config.toml
image_size = 48
grayscale = true
encoder_activation = "gelu"
encoder_qk_norm = false
encoder_drop_path = 0.1
encoder_patch_size = [6, 6]
encoder_width = 128
encoder_positions = "learned"
text_encoder_causal = false
text_encoder_positions = "rope"
init = "orthogonal"
residual_init = "zero_last"
batch_size = 256
warmup_steps = 1070
adamw_weight_decay_other_params = 0.05
Rows from block 3 of the text encoder, named by matrix and row number. Rows with one number belong to one attention dimension. Each number is 200 + 30 x the weight over its row's rms, rounded and kept within 0 to 999. All counts start at 0. After the name is the row's rms in percent of the matrix's.
# v: attention query, key and value (stacked) (text_encoder.blocks.3.attn.qkv.weight, 384x128, the v third), inputs 0-127
# proj: attention output (text_encoder.blocks.3.attn.proj.weight, 128x128, transposed), outputs 0-127
v.27,085,172,153,172,238,169,197,209,243,204,191,211,194,203,209,181,186,223,138,232,190,233,172,191,215,170,238,262,228,229,170,138,244,194,225,169,187,188,141,175,226,263,228,227,211,178,191,208,161,208,180,221,176,184,182,186,218,212,237,186,147,186,205,192,192,243,207,194,214,176,218,209,128,190,155,185,226,240,189,192,155,188,228,240,225,266,274,193,199,235,234,167,168,218,192,152,208,197,232,167,192,207,215,183,135,158,208,226,231,204,202,205,206,211,142,194,246,203,200,159,164,216,246,189,173,175,172,147,209
v.28,085,205,151,168,205,209,202,204,186,174,167,178,167,223,215,194,218,176,218,168,205,224,173,221,174,211,222,222,227,207,198,171,267,198,250,175,213,204,186,226,233,242,222,215,184,168,164,196,117,229,148,192,222,190,194,205,237,202,270,226,190,208,225,215,210,201,186,216,209,210,212,193,233,184,134,225,224,203,208,257,152,163,209,229,224,197,262,131,188,233,209,144,165,259,228,175,221,247,247,165,203,168,159,158,169,151,249,212,171,181,171,227,241,166,236,203,232,173,189,217,186,249,204,205,224,187,215,188,231
v.29,063,176,196,188,185,172,239,210,207,206,208,207,181,217,205,195,223,242,219,218,204,168,206,215,240,192,170,207,202,211,183,177,227,189,226,247,191,210,229,179,236,121,194,208,204,194,142,226,216,209,197,223,186,237,238,182,189,122,133,240,173,282,182,248,173,261,241,233,154,212,186,214,185,213,155,170,181,225,170,150,194,183,219,192,199,219,203,198,212,216,199,221,179,180,135,192,207,185,142,202,141,193,237,202,172,196,162,221,217,251,240,152,115,204,185,159,177,200,176,187,171,187,206,238,236,209,221,209,154
v.30,111,234,211,208,214,156,240,223,189,154,169,129,196,210,232,211,167,170,193,200,201,227,252,236,192,172,275,187,126,163,212,203,248,216,209,182,159,244,166,201,171,187,177,201,216,196,256,200,249,156,235,152,260,200,169,213,220,195,168,163,204,237,202,166,218,160,142,162,234,238,184,228,188,227,239,233,177,209,175,202,198,236,150,167,198,235,194,193,168,220,181,195,222,192,204,216,205,201,174,172,224,240,213,181,208,186,189,153,210,252,239,177,258,209,177,155,202,226,195,190,233,215,227,198,233,188,219,153,222
v.31,110,209,230,233,176,205,158,214,217,186,190,187,249,233,193,231,246,211,224,126,221,196,174,212,262,153,188,216,191,214,260,180,154,191,154,229,190,204,184,175,158,192,210,217,160,232,161,216,234,188,157,234,168,232,217,221,199,181,151,175,188,195,219,238,200,266,181,180,162,191,178,159,249,208,191,169,151,154,241,203,213,166,170,238,198,210,166,216,237,157,166,207,180,203,193,192,166,183,222,246,242,184,199,185,227,195,189,208,187,195,142,144,173,147,249,180,144,211,182,190,231,212,151,175,241,178,175,213,203
v.32,114,178,240,184,220,205,167,202,202,239,157,227,276,142,200,216,176,213,196,241,180,210,197,152,204,244,150,157,215,207,177,179,95,190,169,198,184,192,205,219,162,223,215,200,195,216,190,167,210,230,160,217,165,130,217,145,141,235,186,195,213,201,183,166,216,198,234,206,184,171,131,260,220,195,257,205,254,194,203,202,169,204,191,235,228,160,183,226,235,207,190,228,200,204,227,164,199,198,216,231,217,184,240,202,242,233,175,199,245,175,174,211,186,204,209,192,158,156,230,207,182,197,174,188,187,268,192,230,208
v.33,095,168,143,181,214,136,170,185,248,145,184,168,177,223,180,199,210,195,180,137,159,211,200,223,226,208,235,230,191,201,200,187,213,168,245,223,194,133,178,214,244,215,243,235,165,199,220,214,152,199,182,210,237,193,186,189,177,185,256,200,215,195,247,216,201,266,126,209,203,193,207,184,253,208,135,187,226,209,211,238,190,209,171,206,208,180,244,151,207,196,220,168,150,204,179,242,230,212,178,182,223,177,164,230,161,172,196,272,151,170,157,181,216,207,186,188,202,172,218,215,248,222,226,240,159,196,199,173,216
v.34,111,202,85,156,170,171,229,203,198,177,168,160,206,237,176,194,218,216,244,169,210,186,221,227,180,234,205,186,203,193,163,181,235,190,208,225,173,170,232,211,248,191,204,255,185,155,188,235,173,182,178,198,304,202,224,207,213,231,212,185,198,225,210,223,173,218,164,203,205,204,163,234,239,218,169,245,229,220,185,208,190,206,140,159,205,183,249,155,143,238,181,165,162,244,175,229,179,246,165,161,187,165,202,223,190,190,231,235,195,233,202,182,219,232,172,182,190,193,158,254,223,217,224,235,207,197,208,176,198
v.35,110,241,195,234,224,191,236,204,178,185,139,221,201,177,200,204,223,217,191,206,209,206,173,185,203,186,238,242,188,205,195,160,215,224,130,193,136,254,168,188,178,221,210,225,221,181,142,195,182,197,157,210,197,194,221,152,181,190,205,212,212,205,203,182,200,219,157,208,175,148,146,194,224,181,226,180,179,246,248,263,177,204,175,202,172,216,184,151,209,228,224,153,233,216,272,153,203,291,182,199,198,117,187,167,168,175,189,170,218,169,194,196,201,183,189,168,202,189,202,176,196,215,244,157,262,204,249,230,229
v.36,080,198,247,171,213,198,155,193,179,185,229,193,165,222,217,217,183,143,217,152,125,235,220,235,279,239,170,186,164,174,180,185,180,171,184,215,199,165,196,257,244,234,228,207,195,197,230,194,226,229,225,165,148,155,171,156,214,175,161,188,214,189,253,183,217,194,165,216,237,207,178,210,237,174,170,242,219,177,170,214,160,162,220,181,252,159,181,196,239,223,194,189,169,213,177,179,214,190,202,159,145,180,215,209,257,220,230,202,187,209,168,178,183,190,217,175,198,167,162,278,238,202,209,234,193,197,204,252,239
v.37,085,221,209,227,194,190,192,221,188,217,206,194,178,207,138,219,250,196,182,162,217,157,159,213,256,157,183,252,212,179,208,196,187,194,132,209,182,195,152,155,203,178,237,235,192,208,126,212,202,221,173,234,155,227,230,212,159,236,160,179,177,200,220,218,171,269,184,157,166,192,164,158,206,243,171,144,172,186,258,217,237,156,217,209,155,205,210,199,211,212,214,206,218,203,218,186,154,193,204,235,209,126,182,204,193,214,178,195,162,143,180,136,176,160,181,208,179,212,168,173,230,186,218,159,218,147,210,213,196
v.38,103,235,242,193,174,139,211,209,172,188,152,171,205,189,208,188,198,194,191,194,190,214,259,212,246,174,252,199,148,178,228,217,214,208,165,211,155,224,180,176,181,187,195,216,189,236,205,216,285,196,223,181,208,227,188,194,211,141,123,199,245,282,186,173,190,204,159,166,224,224,159,207,222,248,231,185,152,198,195,163,189,225,168,192,177,227,147,192,172,181,198,202,198,187,214,230,203,221,177,177,222,229,211,185,221,187,174,151,236,232,214,164,224,198,147,118,185,234,178,169,241,193,233,217,256,197,205,166,217
proj.27,078,201,227,174,147,249,182,219,145,202,199,164,197,151,178,217,150,225,196,204,166,182,270,205,255,252,188,171,173,235,236,219,156,166,160,221,212,182,193,169,205,162,207,149,181,269,209,206,194,141,223,195,197,188,199,210,179,184,167,217,178,210,235,196,218,217,226,137,195,176,190,208,166,213,230,220,168,229,233,213,244,242,134,161,188,202,190,194,229,160,208,227,219,231,201,220,222,156,126,210,188,233,188,188,248,275,159,165,217,230,173,160,224,178,220,192,188,173,201,201,180,217,205,199,217,208,190,239,230
proj.28,083,228,258,194,192,227,179,251,190,234,224,207,216,193,185,202,233,206,195,235,218,244,230,182,267,218,208,215,176,182,182,238,150,187,211,208,179,200,191,224,200,207,212,220,243,268,233,162,251,174,225,182,161,249,253,193,239,192,120,204,152,205,177,197,222,167,193,211,188,263,189,210,183,228,200,225,159,198,230,161,242,197,194,163,184,197,163,222,180,165,194,233,219,192,187,188,248,176,154,230,218,248,214,196,230,219,165,134,236,170,248,198,182,213,138,214,170,174,223,206,229,220,179,202,197,238,231,264,219
proj.29,064,175,134,149,223,186,175,139,210,189,204,223,211,185,199,213,128,180,155,133,166,193,185,241,210,186,222,206,212,201,252,156,194,191,199,129,211,188,156,207,175,207,223,224,193,194,236,195,164,193,156,242,212,179,154,222,194,253,252,192,189,128,167,168,239,155,226,170,186,136,220,176,225,160,224,201,167,170,183,223,194,259,183,234,224,194,219,193,153,187,175,185,208,195,235,200,209,207,216,178,178,167,168,169,196,224,192,255,187,174,145,218,202,188,245,200,215,154,184,180,190,185,208,144,212,200,203,189,229
proj.30,111,202,198,232,211,251,224,192,164,191,229,214,138,151,178,166,258,188,203,152,158,191,162,189,204,218,139,216,226,200,218,230,183,207,164,256,208,188,204,179,202,176,226,208,158,236,177,230,198,211,193,257,151,198,221,140,196,222,251,241,187,170,221,193,177,271,189,196,239,188,235,203,181,208,201,219,173,188,199,221,225,156,246,240,195,190,244,144,290,186,207,232,176,195,140,178,184,177,203,221,166,180,224,236,193,192,204,180,186,194,211,187,191,218,252,211,201,211,202,141,203,208,160,206,144,195,155,219,160
proj.31,107,208,235,183,225,210,206,168,140,203,183,228,166,205,244,218,150,128,241,219,200,220,173,181,234,207,219,218,197,167,154,196,212,234,307,194,170,214,169,199,232,226,254,236,199,159,240,238,180,235,192,119,182,191,191,170,230,241,259,235,207,217,159,165,217,173,228,231,197,167,244,211,149,177,184,273,247,200,159,192,187,228,212,180,195,210,230,195,154,210,206,201,216,204,183,207,231,191,164,206,164,214,217,157,185,182,231,218,226,201,255,221,205,226,168,227,234,179,194,194,186,183,197,194,177,205,189,185,179
proj.32,109,182,208,205,180,201,198,196,199,192,205,178,175,231,216,175,187,180,230,223,250,217,240,200,193,159,229,213,219,212,222,196,233,204,257,191,240,241,267,214,203,223,198,164,179,149,225,219,222,186,198,204,256,232,192,259,226,144,203,207,207,202,222,256,182,198,238,218,179,181,243,184,176,142,167,213,187,177,235,172,155,211,239,150,209,169,138,202,170,227,228,169,226,209,221,259,155,169,215,189,224,193,180,179,178,176,219,238,180,263,193,234,170,222,177,188,214,294,192,189,179,206,208,169,234,117,227,179,196
proj.33,092,210,244,188,186,242,208,210,145,228,247,194,203,184,175,211,187,148,199,201,202,178,209,233,232,161,217,183,201,199,238,216,163,185,224,175,174,218,148,175,168,210,207,189,201,196,202,142,235,219,227,150,180,167,186,179,233,232,139,184,161,195,183,145,221,168,197,203,207,235,223,188,130,236,216,221,238,213,203,228,259,212,196,161,190,225,219,268,195,166,197,241,291,188,239,130,252,242,203,228,207,230,193,203,205,234,184,125,240,211,174,201,220,217,215,204,166,221,203,211,179,178,201,178,189,237,167,231,204
proj.34,106,217,264,231,207,190,185,207,239,226,267,199,179,172,234,195,210,162,139,215,215,220,153,208,205,146,228,208,244,197,245,191,170,225,186,155,209,217,139,206,149,206,205,211,216,262,200,160,220,155,220,232,151,211,198,190,214,193,137,197,214,132,184,176,220,150,202,187,201,281,197,161,197,204,161,205,141,163,223,237,264,198,244,220,216,181,185,249,183,148,189,233,213,211,214,134,236,201,205,247,225,229,224,200,197,206,182,171,203,178,190,188,186,172,224,218,198,207,209,183,173,191,169,197,202,231,178,197,221
proj.35,114,188,221,167,217,249,165,234,186,188,266,208,217,199,208,191,195,179,189,206,215,253,210,221,274,212,175,187,185,182,211,220,190,175,294,183,250,193,214,214,212,181,166,231,198,250,270,201,226,154,188,170,180,198,177,204,229,175,168,188,181,163,224,221,223,219,239,215,214,252,248,189,176,175,145,228,209,185,193,166,173,181,234,164,223,182,176,216,208,211,206,226,171,177,202,258,183,134,235,188,221,268,226,207,184,208,205,171,192,206,241,226,168,208,174,270,234,186,248,228,225,215,184,224,155,218,178,224,234
proj.36,084,231,163,176,185,196,177,185,191,239,227,233,151,216,159,150,167,190,270,212,242,223,170,208,213,143,182,206,241,250,214,240,176,231,234,247,183,242,205,209,166,193,198,206,195,170,166,221,220,183,189,189,269,237,236,229,222,212,192,194,176,204,144,172,181,196,223,210,186,165,246,227,191,240,284,183,159,187,218,193,249,194,177,163,165,195,180,219,151,168,197,279,258,137,209,204,190,197,206,212,201,181,238,188,191,182,213,237,205,204,202,242,204,236,237,195,171,213,201,179,189,164,233,160,221,179,227,180,175
proj.37,076,172,212,142,201,215,180,198,122,170,209,236,254,212,228,205,162,193,218,209,195,207,177,239,248,188,181,168,190,213,180,207,211,186,292,199,206,200,194,219,217,222,209,255,210,227,272,220,143,201,180,134,208,172,114,206,229,182,205,220,226,197,154,186,221,149,261,202,248,214,246,215,155,186,211,234,242,225,110,192,192,211,182,212,231,217,201,216,204,184,195,175,210,170,211,211,217,206,225,201,184,243,233,211,189,194,183,202,187,185,211,218,198,190,180,229,246,177,237,237,196,165,187,224,157,235,170,200,232
proj.38,109,183,178,190,229,267,207,163,145,190,234,227,133,186,192,177,202,145,209,152,166,172,141,218,179,194,183,182,212,215,242,222,192,196,233,215,188,227,185,195,188,169,215,195,151,187,204,239,158,199,158,223,196,165,172,187,198,248,290,227,174,154,234,214,208,212,217,205,234,147,269,189,182,199,195,220,196,168,183,220,206,176,231,200,220,193,281,166,229,206,190,236,197,193,170,194,184,156,203,212,151,170,229,189,195,176,222,230,174,197,218,222,213,214,263,226,239,190,196,143,200,211,171,164,165,203,149,225,163